Rows from block 8, named by matrix and row number. Rows with one number belong to one channel. Each number is 128 + 24 x the weight over its row's rms, rounded and kept within 0 to 255. All counts start at 0. Numbers have three digits each. After the name is the row's rms in percent of the matrix's.
# convs0: first 3x3 conv (model.blocks.8.convs.0.weight, 144x144x3x3, standardized in use), inputs 24-35, a 3x3 kernel for each
# convs1: second 3x3 conv (model.blocks.8.convs.1.weight, 144x144x3x3, standardized in use, transposed), outputs 24-35, a 3x3 kernel for each
convs0.4 101:156134117140146146102155152064107121087107116132117113102131098166087131052169107125113147092155109158120099129124146098126138138131087111127131112110122138162108135109154068151132132097147092110131122113112078155121121161165130156135155156136153130137135141143141142152093096144134122127111105126121158122119112197108108143
convs1.4 092:123152177138155166157115106176180136148129118113123087124116161095166096149122131142129102151100138158114156144104120125095144144120103122142153115120128132093129110114116136119142146143120119124157133128127137149104154143141093119128100110081118113135097143114121127092109115101101116092125146117123163131115151105155107116
convs0.5 075:119111102130109123136125111143130126141090135121127141122114116120146129105156157103125126120094108116094097111142082121151163137150139122144130140210160142161180117135129093143124102104108160143133156137100113106109150158141165136126139134106135110132122100117120068103149110139168137139135140122128125142104069097132065115
convs1.5 118:120180132122177217160112139151138119130143093077143101113143152101119125130122121157130113105115148113142145155197130141153163139114100129154122142163127137148101183178139168164171126146094114113174133079139136143117169127143165144146124124125086118127122150112094130129128135141126163100114155122129117150126161165120158148
convs0.6 115:156133146147143111098136119132126141124152129120110118124125110170100128117143134146099156118147105064133123111170098153114169123159114103123143137113114116141145109123125107064127105148106104129152169121117130164144146114101109106157152104130104135141126132111139122110126124124157133127123111105144085160159125089079142150
convs1.6 108:120125167169122129117141123126128122125120124119149135115148123096149103106096133124122161147119138090124102129107132103134093142079115128119124153128112106119150133106112116150115116112105118132170160135087125114151141143110134143144152141109116120129111125129129155131137136145136124109117125115132103145169113105097160133
convs0.7 109:079115108122141176143120138153104150127129163136141109119164111146097175115134092069150159159171092118124095134151112144143104126171114116136152092079158138153153115138097141144137111138121107142100142118147099126140143127081140146111133122092158095148100138135115175148160130132139100122121156088130098127134158125158098144
convs1.7 098:137144161119118121140090117152145121120138106153135099149107138107143123166092134114125107148096149126094176111127151109116131133117127137135137127199174095128114155156111148129147132122174104126161115153153129109157117124109107109149116126167119110154119124112083142087141139132109135140097093150093143149109093149116131130
convs0.8 083:126119120097092108128126116147126162117131116146133154160054122103073082109061112102124132096091132098092072137109137108077140146123143145183143141140130115195147114115161129113118140139153155111144087142155144136142125129127094112108119099124115101144164122146162159140112106145121111142143135142159186115161139109114150128
convs1.8 089:124144132120162156170135100142156173141117133108129103098147111078132081083125062120092133147110119141153110140126102118158116117133095128107119103138122081105114160147149156183162125160136118135087129108111123151089135112130138156163134137097139144159171144132153151100143110141129123118130123128148165177134139125152102121
convs0.9 110:140116112107097178115130128091144154144184118146088105150111132143148095109106130147133145123078097098144130138084126119129154127157130118149130159156082126120130112092116139103113103113118090115138131184098148082143156134142121109086100127139132134135105158104162151153142116143123137114122113118109115174140136177150108144
convs1.9 107:138133156124137126145121120095129121150144127142141105133133110137120111122136124110139168163164128129105112114114143144143118144119101111127114144108152096138157126142154153098105119132139119127126150071104128103135154128149129130163146133154137160124142116177110137087142120129147132115107116121140170146138128172151150131
convs0.10 113:152110155126089129143168108175075098143049081172205176104117161106141093126143080145100173134036172142145150153147114100122103111136153174109174147104115183172182154162129093121122111073140142144109141153112120088133120149150140097145096076093119147113101130095144110128138130112143136148104122122146125148122100124156128168
convs1.10 106:129131112109121113118154089095117163150165136121117042104115072148131126099149135097116110106137115139160076089095115151128118145135132147138105188185159144182149098156147159135141118158144123153142108084128117099151088147135080127086106126128106133116180131139114112118117121131103116100112119115137134087116107097083130101
convs0.11 121:193173091147200146099088125179201030122255165000000141115126143151136138150137135133156142056139159090069140120092131129117102146146121182158119131124128122108125154114127122114124122141127155129136090084114110097121158176107132125173102058101133139127132159127104133137140118116127139103118145157142144149094088132137131130
convs1.11 114:128161159148144187186174178079176188094011200227110077169146145142136121136135119095166148134122139142143130137129127141166179136171174129125120127158147160112135134143121174149135111135127165140112174167149140140133139154134116180186149154164115101132130120138136123136138138135149138170136146136124120131140150145135132131
convs0.12 075:163159127146151149154171161129121130121094109119134124130121147171142186156148174140177142161177186113126137126151137124168134130137128152137131131121161131139162128148113139119113091128110163128112121133103133126126148132142117169119116074085119129126104128134130137132151152146153133170156153136126133165094131157146167187
convs1.12 088:097155125127174142157172151129134120148182139149138097139147121118113115112137130093107150109108101101137129153139132138125136134124161107153133128198161130151149149120118138091123139089130115106091163113125155115119131124088121129120092148121102156147107162164121161152144111096122118101108110110104138116143196213114190151
convs0.13 096:127156128165125121143174125154157149070063167064061129155092127157136138145138125123115103137135088111101127047136134122156083167175100135128135090132146101113116157146124094133163112135143097150178137123185074120134128079112143123163093141174115142104145131118117146132167091148082122103119076062133111126106107124126142142
convs1.13 098:126107123135129076145088127116111114144127080147125089129135112138176117118148145124119143129098134111128128166135131147171195130146141124145113102138128109099125121112120116111136136139110148138146117122106126139128128135142119127086138122125131110124152145135149127107149147136154144164137163124118142107130143111135112127
convs0.14 085:135075113096087094112096129167103117083030153125130133162118131167130123143166101140144101131131062123118093166157136155190165129128148134139108127086129119171151119131166119128139131170187145103132119150123139129103103101144154134129166158114122127121125136109109118141130124168107155165135135157134155147114137145089128163
convs1.14 084:102130105093095084104150109143123085105118084127085075133117124122123099098138118150118127152106146135120112132098104119072102125123101138115128140141162159110165105126140147151150107116128106148121110110111105144123133135154127135140129159171105119123154110155127148166096098100097106111095120133075096136104118111110091126
convs0.15 118:161173113061134134156106108122129152146152084110127138130133153095097113150116152141113117120101125107133134185149096079138158111105136155151162109134101146123129137121147165129103158107126139149143081102079145152159120130133117118124117111144130113106091140153157127128122146157153085122122149113110137131104114140156142136
convs1.15 115:111139095123136174130086097135131123126133128097118146095125118137120148091072115127112142130129149119139102091124099098115155134072078141143132166161159128160140108112111162110118115133116090096136204126130106114108130126126130138113148127120179140110125107158137153134142116123129148084093132142127140141132130124132121132
convs0.16 088:130140114149167110135101123124072096141134129118096119156153125106157117170142143115112098157127113115135126120129134122111105116118165126122123098108089148109086117139126147088163154145195142165141149145097129132126148155154171172148202167172105123131092158108097159105137140134100133118135112132111158144143128154118140112
convs1.16 092:139144144141111123101130131127150118141108146147139097141136124154113145121141147133159128109125111115136124133134166152141132133127133134113054126142108094096111129151143100177119134147134139142141163145141163151170136155142154179125137154167152123179156111178118117165119128094110098113100105133157126118130138106139121126
convs0.17 106:095160105108145138134129141103122117087165130089133102140146128131069107129071147162119127138126126166119129137081136138090136105111142148100136148135099140134138122135128155114121148113150156085124142103109150119116192131091170165101183142118107185142096157110108154133143132125144125116131126144132121124113143145123141130
convs1.17 114:133099149110123143132100152153115142140111125151120124106120086105123084120121086131142120128125099137137085103136129103154101119115114120147141123159131109151119146133105138157098151147112128122125122129111127133112149116109155104076147111068120102137150115134143110129121133115122135112106145104123138154118163164136171134
convs0.18 097:145171149097147128155120169104128150126106137114094124120155141141134119085161149148095161036158145178111134137104147113087122111138167092132123167130125130186151166126172125181135156077150139126113117117130125130128168109126161142147152154153090172152120120152143092131139128153132119101152147121131148123124128095112098082
convs1.18 089:098112081112128124130101078124158121088195112149137194122119155145118163121119141125136094111093151131141099114144121111179121116156111128079122173141112154151161151204182163129142115146124130102123132145099129099111139146108140147113117161108138150137091136121117124146151120119143157126098145132157107103101094141097124127
convs0.19 101:125108150173143152138130160146095117148149131140186134117119116079111087062002123172102129102129102131142159176144152128102116127087166135142150177164157149116121126142102138147116156114130126118097131108124141136116174122172109126122141080151131140148148104135138149128120090153106135126158116155105115144129101111118137111
convs1.19 091:128138137154175138124142110158131131144146156119176127144186130150120130130138135085112117121126135072156125124165116110145141151096116193141076122143087095110147111138103126116124113103125134132096101146100127123061123158114151159134109150112157181174131135135110119112110149138148147145110126128104156175113163171138153171
convs0.20 096:138128139157151107139111124151052090173127106131134147112139098175135130048115093152093156117141110175131133126099150180130129180150113111156131111101134136143141179141133080093139158147126142156162106101114163138135127108117138125087076129113153130075140105127164154118126127108092092112120121141153106139069135127100125118
convs1.20 087:098138125090066076118148100111136160156164141142189129110118144124103070183100096159149132155144138113167084115124144104155129135162136093129128124146119157099145131121152126160138112117092126136147126164147103103143131116154120093101106121097099128121091133118133096140125118143138132134136116117151115117128135118091139103
convs0.21 091:159151190135162152151196126150143156132111157099160135111097116122098146128118127134169176131184174124120109092105137114162147117152134159146123142181206114143170152165137108101093101118114121123118107130132115103089103154122166132161104090124142135151099104128181117163140138136135127132142144113177139119116125114107093127
convs1.21 086:144111112167133127123134119108122133117089132089118075127127109105138091124110137132128128135134127147151143120123137122118124131134126128141109135097127149121101105105102128142169119130144137129118172108115145132153116130124108124082113098126136133149114132164137112104126127122139149117143097100125160123127104105148149126
convs0.22 096:128087137118129139160110115152147113117178134161113134097090129091124159137126127106087170126029142184148188095119125115165110119149153127045128071124162135117116162135156151175136168146152133094134125126144163149168155121131097134156111053123117102107092127103162095112150120122135158121118141158110106182104106123127162136
convs1.22 095:145157154138113138110127146095121117115114155103130076153163129133125134134154164118120149138153116143146082148127129184150183179152194139148128138124130125129058112100107116115117129135099116115114125138087123102098139146153143152148125148136145121119142116147147148140151126117145110106118102114128111109153145157114154120
convs0.23 108:118110116124118088128127133122115147148125126130138118131087152159101118101156109151138155131169201111117137140129111101149164119104108125136063134125120119125116157116118151149091113112149139147122124151153127122119137089144135155145134152152115156137129133119135112149163151100135155133156099131102142148107097143115129127
convs1.23 100:107133139150151113127150118118116130138137107115107136115083141135136082071137073115155142105110116104138096144153134124146131125122134139125141123124102155131151122145129149107123121128122138129147116112111144101148100116150135146131141174128141149137106104150108126144122129111125109138134124110154118147127170120129135127
convs0.24 101:184204116127135114137121119133145143118160131139109177095136114165110186130140092113147161115111173128131142141130111146145141123117108099204121116072152127146103151114176114109103118149177158138152073127124159125154087156146073156143188134122135139122115097136142109098159121138140108148120116107138096141123116142133121144
convs1.24 088:144142180128139196144129127099140124144124099118108069130125131101158092130098100132141130112140100134128133116098124101069119116104138104106126100150153149086166162140137140124115105149104145116103145156141109133102131132110101140161114102160138080100112130118120109125134138150142154110159158091102153120147133130151153114
convs0.25 101:107117131150143110131145108152114075086083103116106114150137140079154112152130117089110107152132091117078156106180102112210110139140104127134167115153129078158124150110166154128139180088132142123102111081134102158141059165132128110080108132145128090149113175123167088108144140092169129095192112149116117120084149138141158114
convs1.25 086:134133137130110137106086159139120129123132121132121120115156094127133133078135097123158141146130166128204166119131108130119130156086130109133164104139132080129149122138090143119095139141104142128120137137100152097118126122164157132099127074111134156128150090144120140137120155122124132132117125128119104128109115165145131117
convs0.26 082:156160135133156129137157169113111141151115113139096127136133130165170123151194151194167158181137163166156161139081178131113174153122139074110097119113086094091077114101146107109150136099130110106112139140122119144132157143132108148121101096132170130154157146114136110151133137142144149115127163139105123109108095090114116109
convs1.26 095:135160156148146188175186149168147127155148128142114137091087112117093147118138124107130120110134076115113103126113120158111128134151106132131107109127065114088113153165159172157121127148125115087108132126110153114118126129112134141124108113095113132151131147161118133120153121091152141099118070115149150127160153128156145170
convs0.27 096:100118126111138139127126145130132107135166127137121110157155154122153144127164167125147156152188159132101125136150141164188112166151089136095184108140140129151119098169117217147123081118089152133127133135125112109128151175141177145135152105124127109122082116130093097117078143095142097123100135132116101136147123120139111147
convs1.27 088:118115097142110122138110154126136105123099136133146157148142149151114131103155138125144100139067121122158137154137166118089156144134149113097135154165141096195157115144151105142135126119142122158135139109101115123147136126113169119123128098147103121153085132115118121121119111140130124123117094141122127095154136107131128108
convs0.28 095:134108167092085113107100111119112059146116112119112094161133187120102127154066107109134141111132113132134124158161109135101123114109079129150172118125111132144181111100138136136184124159159111126164137104144167106155175133126113120167138122204145157182155114105154094116123110159110135138152132119099121135108116125147104131
convs1.28 097:126104118104098100127154142115112119062121133142163184117146123071096101130129095127109152139114151133122133105116128125112127118106136088077108119096131130127130107102115106146139123151173145158145164173122146149124143139134087069105113117122134110124133114107117132147124102113119109130145137124127103077163129119128146153
convs0.29 107:116139143107131147149127113161140138150101105126147159112144105119105123117117114133137146169099137080106098154180165149111118137130157121110115087120137128084121104166099177127149109103160141144132129135138094139134125114050147110117158143143107078105112140134152151123138132109169138133146126130164146144129120102156102147
convs1.29 109:156147093109119166111100111120142135162145099116115127159149137121103141153119124129161154122113136130130116099161103136160150111132150104146108129076106108113126107149120145153093137136139118127144142110138146147165139113137120118094148111128156121123103110110143178131128145137118134098124117120146160095117164175116112100
convs0.30 102:106145153160165120126091118162125148110188227144158077162105150149125092106122123119130119121130132150132170099080128121126144117162150160128144143110125126114139149113108100119135117151118121117135139081085145154155138099120121089130101158182181115055173135166110083075153113137115078115144138130129142117116105106152139093
convs1.30 094:107130132103094142098090167170109083092075112104111142137107152139131120138131091080120088118135152088115147142105130105158115131160126117144141170167127095128095124120146107129120125135113109138099126132072110106116127124143126145094094120110152147099117145081167122118121135125112121147112120111143110132119125139125070121
convs0.31 103:129123124126140173108092093116150148143126155136141111141117154116098113152163141133130101141169171106123128128120074151123156128115114099113110180153169128121139105115088185137137093133140107134161155109134141142152116111136130137130132125121105109091188126149074152123133103098101100166144147138133151174178149132112124120
convs1.31 103:141127138118099113158135135143150137100156135136134105130120139110140120118113128129126119095130120138122130158135154122133123126145139120153148109096108168182167144145155091136137129130140129156154131122125136154137131152135138107136110153128139105105081074092156132158118131127130161143127118104121136150117157144108128152
convs0.32 077:124122145145107146117117142112103092118080085114075082107150118105110098113112117106107136108112145135123137170142148126163139155165149159129149130139151136118147094083131125109075142101066153168149173152145140138122158149145134152138127147139104122075106094075118117125138170142125126158143138175123129147142099170109123128
convs1.32 090:136132128127129117140162123160147168158166168158197164108102139120137107137113107158127147148126109145112069095082089123112123119130127119077137087069067081099065096121104144108107141121138097084089110115063122113113094089098109098129110095099116150155169142161153125153116111126120144130141111128150100118096110121136122136
convs0.33 079:182152167161214187123161168132135114102165098088132106164117114112049067136114095149132139112131150096129142166108155133059148154090166093171166111207160115184114102146141137108130123127123154119142113111131152139131134159158122142153145115154138120133128136143150159123146107134151093146145116144150121134130147101159154110
convs1.33 090:111094115126115139125122090106114121122119135100099100111128103116147107110105075117115100123094073128111078126142089132134104122102091111128143113128122092113124125118132117109120114140157110121107153167130110114114126131128119148122117099065130140112126141105111139082098112119125130141148124141123135142160167154136156157
convs0.34 107:184130132135131143116150121121136116099159118120151126110141101103062112145123103137152121160097096105123113110160101138118159100131121108137125146127116102146148161109182160112144139078105129153148115131138127069089109136172154148151169109118133124127076111133159098082123120120106143100092158085095148119132102119145129104
convs1.34 103:149112136093143090084158080150130104148137142125145125161127159114143125112106136119176143116144122126116124102116090078164090111099114130146113129150136131130155133148106149108089118145128115153117133119113138139162128143151169107108106111143113114118110120121129123113140084193155096148156102115150137127121157140136143164
convs0.35 107:137134128128124104143134132122152141109081130141118109117103110149159124091150099180103182108130159175148124147148128122126118127164135116151117114118142117163099146116146113151098069128113112124121100146089101123135096124140151109099105144111147145129114137129126123170134143108174068166153092138156133158123150116091107128
convs1.35 093:109122110142118162141131126128100130108129147102165129085128139070066145131113125136159126137148164122151140099105136117119137109123121130077111064089129102115113138140153150122129126138129128132150129135123148164152113129122160133118141170158097123094092120108103118119134120098096158096114132152115133148143102156132127121
convs0.36 091:107153163141146174150130144113095152162151115138147125086108100149078073119114061128158150170120157142128173132127118128160130155080099093107158089085143112118149141118191135165134174118154096103142126122165120133127115094196144118131143149118080124141168092131138094105163132146153163154101141163143146110130146175139145086
convs1.36 084:153140136118155154166123141099130102123136126115166134135084061127129078112126145138114148116127127142098123096114122118106125100093114122173110103169150102180176152169144147150150145156153133102136085107088110105129136123089171161125121168134126131143117108120135098121088123140138084079130152127140092114115126123166151127
convs0.37 093:134103157115103091113106111138143149121145095138115198118148127131157149125118120130132124142134131091131119111151127171171118154191153124100136137127122090136121099137091144105159101092113134117129149109148116122132119146103131103123124119115093167086195126165132183145092147086150094102143088122125075135096159099130091128
convs1.37 086:161143141143127156119166138121187123167130160101155120101121150139095139133088128131106127153158107141134126131107120133161118128114125166143193163109109132155104098133087106135116153144146168153137090170131110172145127160157114108123142121139142109115129171092185108167123134130144132125150128122123150112149136163120152140
convs0.38 085:130153129163105144152138161112123120128180130147128115175034109113134179156183153130147136142153169158100108113116139100181143165166126153157118110109115129133108161147140142145111128111146176146135099148109102124091129135174108152132192147100121110100085080134109069079155103146121168146187163137138139130136116128115084136
convs1.38 093:098160125135137100138099095173166150112111156146155123111151138160110151174160134147114091094100098126114125153126108098124130150150082145159147148164114132073094105108130147130127070087080125119122119124118128120091158157139152170166112128129140154134094090118127127136145126106151137161095148098109154114111089097107080091
convs0.39 086:124158106135124087102098079115133135105130128148152121137117094160064132130128142127087153112108158112139085128127091131136156129139119118159150170179170096122091099130127107125133091144119111110095141105075096110124124108127103135144118136139111096123164087116131112125126110134159160118146121139126080136090157136139116124
convs1.39 095:146116137129076106109074097149140115153083150114144138121144121120156141132121159143137146093120153095131139115129141095126147153143128118110147058099104131129132118108140115124131107150123122114143133107077151128115132152130096095117119118106128149177156178118143176155114117145122127123119132145156167136143111168126155112
convs0.40 115:113126136113121152146159119142121141139129107104129158126097130101114152158120101123142137125120100131153131145119123098151157119151108136115148110138146180141144117125132124152123145134129121158131115110122133118116134143122128151176158113099172133114112108121150131147129121133139099138137129114119121166142103090139153108
convs1.40 109:150104103127108122124130140121106155149159126104118125149130143109150138119145136111093112128130095102112122154131130115101116112134136132148114109124148091125111122136117130131115136122147119122116126144147113087116139150159122110154134136126116118099119128132150144120150114111123148131126138127129158163144171118103136144
convs0.41 079:139132145147141129122129109102114107174119140122135120095053059075000018072014059107160116111175116134145139136131150142161162123136156128074086079025054102032059125123154138181161145128191156121152126117141158100170127139148131171156130164127102141165138167155108177149140125150130152140114111113076089101096104111116119105
convs1.41 098:114108121145178141130157164133136082148139102163114134083142173134166133118106125124128113161176146131105105131124102126143101120115126098128133151175142136154137115142109134106112104109096104125109105128123118120097116106097119160157121134127138126136108105114124110175140149094146099120118097137120134113173182160124147117
convs0.42 104:126128130124154105142091117140157112096168136106099140125136088152129114116107128113110112116098187103098128133103093111130133107160126123145156155150102116124142144142116105160088136160107175139104095133066147144118120103120123119105147110101115119123111087119124120138124125113158143143133136102138138163150175131170134106
convs1.42 093:106133113121119121089108128112124099128112184125120135149136149152145167140106145119157124089108118142130123123087141085109147115108109117126132098089112101085142154111124181107149128129123112114076162122177132104089132137106169145117137147131152134110117155114148131157143147128132117121157129125133153141109122144099113121
convs0.43 096:142086106119137119147103143131136143113140129130153124144156140171127156115138092104170187112152131158172176096152129176118130124189121120114114117160099101089101180089182090191108147100135120148144129112089127111163130145182133144133205124129116112086127123147079128097119106126127127139129164156162174145151165128141136160
convs1.43 096:144129108144119100124126090126092104166118131114123107127112127142137115113136091113121152148137161128088154135112116139183115138101119127124143146068136133112128128157118137098152111198106122111106155131093105085108115108125120124108075131108137171150137184154161158123135112156108112139143143100087110102133164138128083151
convs0.44 106:173119106118122106089119091161145135175120134136110178121182071124139054130134074172151116141117156149128087109130081172112162099131124118142166101161149165183129084161128109143176135147130127132119100106154120141194122157127142099122121135127120136085107123130123111144076119109116102120136158103116144132099150136156123141
convs1.44 097:082115145106095109137105099141135141135121126166142155104100116106118111150088108160130135143146089159133119105111166056131112132131159106118092136093138126131090126132140116147170120124143084142130106140148146133099134120128110142128089104108116138125106131143136123135149100108126138132134124175126124086138126140127119141
convs0.45 111:128137161158148142113161127140144132136156119127087105140098143097118137131163150115110151126117085151134142150141131109100139131138122128121107127134123131149109128118122088092157108134105117108171149127098130111123151138138154136138117123113143151122146159131072075098117144145103078099125150151115089108148132133116137126
convs1.45 118:138104132154111128129138139113122148162146123144137105136102120141169142147160116087100115159116091079109123120131124109132149122139092150105135141141168105111133121136152130150120124109131103113142126168132078104120133141122109124108122126120154155136133105129160129106140136143162171152132127110100120142134136150127177165
convs0.46 114:165101125163117122113166122209087150232000151102202162088166104090108152115118096141120112136119146108124155160142131156120162091159091121136135127141129141119134125122138133114094112156127152146131105151156129124158109112091122146098137148119103153114110170093128080125112130110115133133100123103140126143120122130096143129
convs1.46 108:106121110111134074089133091106046149077171043073100064152091130085143136106109139124136124117147126133119124133130117113145120133113104101135096153154158130111130113111155129134113134121105082130125120109132116119101098132139133112140120129133127121146139091116122113144137144118135151143148113131125101109107090077065074061
convs0.47 087:158098118127152120087131128115143148140161167115135153126151094119156112170129161101128113150119131083130104131136147123133152117133152138136129116140169153143151133125162117105109102090092138140133160144110127143124091150120105137149143129107142103134137106115133085086169135148172154143164136105144123158140122129112121134
convs1.47 079:117124101123145134158136068124136155146149146125148125131159112175133170135130148110098099107136116133142149090145147101131148133141164103141123097103147135138145112092113082129131106109114143118141096095090140095107122104104123138142159107117148148082150165094121175137098111109101118103121131131103150145142141098122120155
convs0.48 091:145096119113131134149116093114138123121148143122095133111121114113118142110114147135130137105115112128149117143121150124134147127136112140145150117118163143158145087075110120105067100114083159144158130112116148134123092107138150112102125121124117084087136078076131125069148152156131136137139116166112148151136123125133142139
convs1.48 110:096106103126095119103181106135106144107082104116129113116131168128140146141138141135095133150140153098124115154115138130126112114123112125115110134157158118133133137131136144133080122147142129111108133149104131124113128146141156152098140153146128100134103117119108117090129150132141120136104095125112139106154128111109121105
convs0.49 120:157116147126143117111109142148140114069146123147115114121126151118164122112135122148125141123126107148125154127141117157114161122146121156149152110097096127143156147124126120113112123116134161122166092144076137122149120144127163162146100145114117124143142131158108116104136118123108131099134130129163083145105131122172105137
convs1.49 117:104155153161139108132153132107123119135129160135126115130117126140111143122113113079162115179134178134135099140117144146142104151120122116146098145161175115119080127131142131140136127136122125140120181132165113133093155123156114138135151136133144160140128122129139150163143122140145111120131133121099149092182132168109164098
convs0.50 112:101122113121121118103134130173135129158100139150181153114147077126079100144116112129168126095197145066084108169170116114141123105117119142116133119105070108113119112097107141126127142106132137137109137130130124128137144095122116136104150162152110097135096091124154112122112134150149141146130110108148122131096101090135128109
convs1.50 112:129097129151131121162131129091114133136178061099112054132145115126130128122083131119140168141103148123148121114133126122121128138121108132138118154112120131115092144163144120129139104131138112110128149126118141134147079056071134124134127152130108129118133116115121105112149132111136107105076100099139119124086121163120127119
convs0.51 104:119136174123147138120125163095130120090122135174119117116096135158101096134098177085178152177114110102130176158128135107157146116130170092122142175112137148122185104090144157108160126185068136142113124159113128107139153128163173130111068081136177111130151119125168119115166136170102138110167110173101143129156132122128127123
convs1.51 090:102146086109170160112125137102123086124104144125133074096119126150116110082163128136144115128133138135102133109114118143155155138153123113175144094171097107168155121108140086109101099095136106132156131089107119108107121142126132102097105124136119121122117142133083126093124151108131150156081131102147140131095121085125131190
convs0.52 089:156129122151117149128126120149153136108135166118142109084149133170193185150170132130143125096117121115135149124142136138143104158131151143113130145112094110132114090118097132125104140148137129097118121114108136109084122147125105158123134126121155114156091105117161128142144120111149109099119121124124126075096078123102082105
convs1.52 103:130169162083123140131121129141136105126159171124101105142105127123149150148117100111113150129100127121107104116157124137135154124122146133148145086131145129130145161125116140120114125116103145148112115091094142149112110124119131157144117130151132145113129150138094112122150146136111136121107120117142153156104149159158134148
convs0.53 117:154140138171058166164138120162108116158105132128131140139132111153106114124114143126075129152146125135121128148137102109146139148116117129106165126153138163115107063168084118153072097119118148133114108068148130145078142133139134157116134141122136171155081094125166163096094096151125167097096106117154137118128104153137146121
convs1.53 114:090157089080176129144105130103135100127154114119126095149130120132144107124139138136151157153126122129150135130114109130094198117071123152129138125128121104141102134124148149102135150089169109076125090134109114111077114120126151143131124115132125105098136188156120084121157150149169079118128148128135113119096086128144125123
convs0.54 109:102152109169102213125166125136166118097132156117125125131109115097090146105087147114154137140138092149101128103136115129114145162088149116112124090142141154124142110139152137113084165096135113173122135157131155070119126121150107156104169121112166154090192115079143090076138111141084183103115158068157143169157129119136092115
convs1.54 108:170128135090212094140109149146125107104120139157107126150183119135107116133132110117147135165127147138108137124178113133143138132089133125135117155139140149124115164149124169115148103124125128165125111118120126095113158153105149110121119119120100116109128133104123100095154114126178115130116158092095148091141117098147119130
convs0.55 109:119176103107100106129110145146131114114121091141161140142119084157122117107098103130124132098155130141106109155091157125151154158174109118159110124137120135134133083109132107141122145099122143147080118141141155098121165128121135126123157097127149111155078139079152141140135136126135133168112114111104156138137146133141110122
convs1.55 108:121107147109125122119109150124123128137139140129121099167202164103119102156142110129106136130103138127096093137114133118105116100138105109139141124109128171158154144154153138127126136124134134137106134132140159114124102154133129119122152131122144133128182145155136144139150136151122124133131130136088141114126140159124125143
convs0.56 100:103146123101136134107145150049150196088141200074112127157077094152077101158119124105114102120117122105119128154141144102117086115130116108169148114156143144140165139141158146131111133128141106142102141135117107125145117159148141107163134151169150113124157116120123124089135135138101137113157130138135116130148153127119134118
convs1.56 106:126113125135109094099070110140116168129140139125096153149155138158152133150167157121131135159158124149165112097109110122124121112145132114154135138149114153151111101097121153138112103129125108121141159142133156085121102100104147129095137109129122144150127161126138167140140150108155148118119146129134104125130108138135097160
convs0.57 092:124103123099115087129122108126137120136110138112131101153103145142159158140177164113158120142121113115163162153095122126144154115133164146121148129152132156145142150111139097165142117094112141135165146140126138120085151112140153175097175216122139132140115107133142122124143105135140142163142143141123107178155141157135143129
convs1.57 097:125172168124181172103102074144126152132128148158100113121151124164142142124153093149145101134155087152122126143161139162130111137121103148157141140143131130172137155135134138085121137128103150149147156138132134131135142188195119190153066097094123153134146129134119086059142147124126128101138139143108109111142166135149167124
convs0.58 108:120056116117103135122157123175000037190000073202235152146133125113138128125133117130107071179143138136127104156186153142118152085103082105102101116089137124147146093140137133125134111121098120137128132134133136125107094082152124138183150228162149106113134122138124128115107129160140105136089117097126115095139138130129108129
convs1.58 117:134138141123125100124108097118084158100195065112119070136134098138145118110135106170147129131143103158153111167171197122145167131128141082109120093098109096081112147105107122139123112083082133137152131137156137156144098093122095102109129133104123138148113122129106112124157145146136155167131145159127121120080105148102130116
convs0.59 096:124157125136153140149126117089122124091108144123063099119147106169157144076139166119101139118117162154152127149135129129187140159113103066082115149120141158102123168115130082146101128136184140123131173150132152114156144114153143120119130147162127128075093140144124162119152156167127143154120126143129137108110166133113102107
convs1.59 085:159136145106092079154112106134137088136109114185156152125116135106109136132130143143142126119151140144143148091120110116077146126143110079131094105125071126165146126154122178117168120134120148178150130097134145158136148156133177157106132150115132096134135150154144119121141110109138128125143117129127179158114119137152136143
convs0.60 104:131125128100133124094140153163130131125178075133136084163124144104126109139118086111105150113136130100095113137121149118165148128207143158127155140140143102127136108142141179127131095127100136106131165165152167146169151055132087113152124089167115124108133111141135157113166095161123136185084064116124165141130104130109134124
convs1.60 106:103081129165078144116121118153130096171106152102146108125112134142121128105143113118103143117125131089134128114075141159155178155164144139154127150145140129138104099100086114097078114108140154152117176103098121121138105142087131129119133166105099136117105114121137107129141180148132155136115123106119078134137111134117121140
convs0.61 101:170161105182148128156146133142101105115104097117123135112129127053152131139106149137117123101103121108108163140246106129101134117104125094140135140161152149130171134111129187068152126146099156120136090128108134162124157141107114144137148116118115144099153127135111106100150128113132100155120141136128139132163096110119184118
convs1.61 092:112141108119111090106117122107137135168128142145106081127110077124127180160126145115155111133139159105150169138136153129179156113088143090108124080075095131122096139130102111150093116142092122135116130129149111131067145127123127118148150121124149133139135163134140108124132125140093112105115101109094100106121134143087096152
convs0.62 087:128137102123130108113099094137137162147104104149134140093178086131107162193114132109140112118159133133126099109146105142152133136115124130150141139106125123131135128177130126157119134174155129132094133114142143114160083162101129154146131109146162163194112140080141098171117134127124147120169111147156137126129124133131118112
convs1.62 084:144127140131104122125112097130142134117165114113129116104154097120179121149124154148143100111109106130149134125151139132133157142105133182134156167155123125143134120111114131110129150137144135147147137140108122102150172142172147139135140089141113127103164082113111142090119142119133128123132126135125090095123124127124103095
convs0.63 116:120065149136175077105139176134157128096123131144095102137125143139126131133145141098144118134123139118172105134080181201168047075198149122141115140122147092120143122127117138091142127145105120110151154120134156147142117150114125105108121131125115097129148110072126124157129174101035153238172019129138117115131132116112154149
convs1.63 116:091119154147116128133145121109130097112124115126134128135167171155131134154087115165148156161143142117136148113103179161130092138167136135094128139168138155117110143129145129132142166139097160124147166116093124155094132123140117128134117109123099106140148138107124137144131157115065124168157076101105072112093093106131114134
convs0.64 102:142147219053124185096154135137172199000063191086081107123145157123137143129133107099101119112097119135132119132112096146109139155141152095155130087108147123173140115139119138124103132117092125139066179142113159156114084131126058071096175151130112148120106119118109134109120189121142133169122145143120149140175165144121097085
convs1.64 116:116097096127155150138122081112091106109206159121133098139138123130171119131154082138135111149164134152143153112130127116127132149111121082111093091131112124097136134112113131125099121110082119132143116145134191149134105065109105132138112103109117116110132134099158116129146156125115134121125103117140093098099085104127107136
convs0.65 091:074108148151150132142144135133101156174117137168099124128113148069143076136154127132124153143155126112119120097090103100105148115118127119126164190179136156189139150106133137138121123118126165178145139170150111125110125096087138120104116125135106107150142067101185134169159097174140148125151124126121171130173184139113157152
convs1.65 088:150137139128143103118132119110108101131141138094155120106117117153121130126117086140119121117096140100152124126148175133163151163134141116087089131078096102132160112148115125132155085153154104103119104154132122136135134109099117124102146134116089146103116110102081122154128138136140169165131155124127121108158140127149090116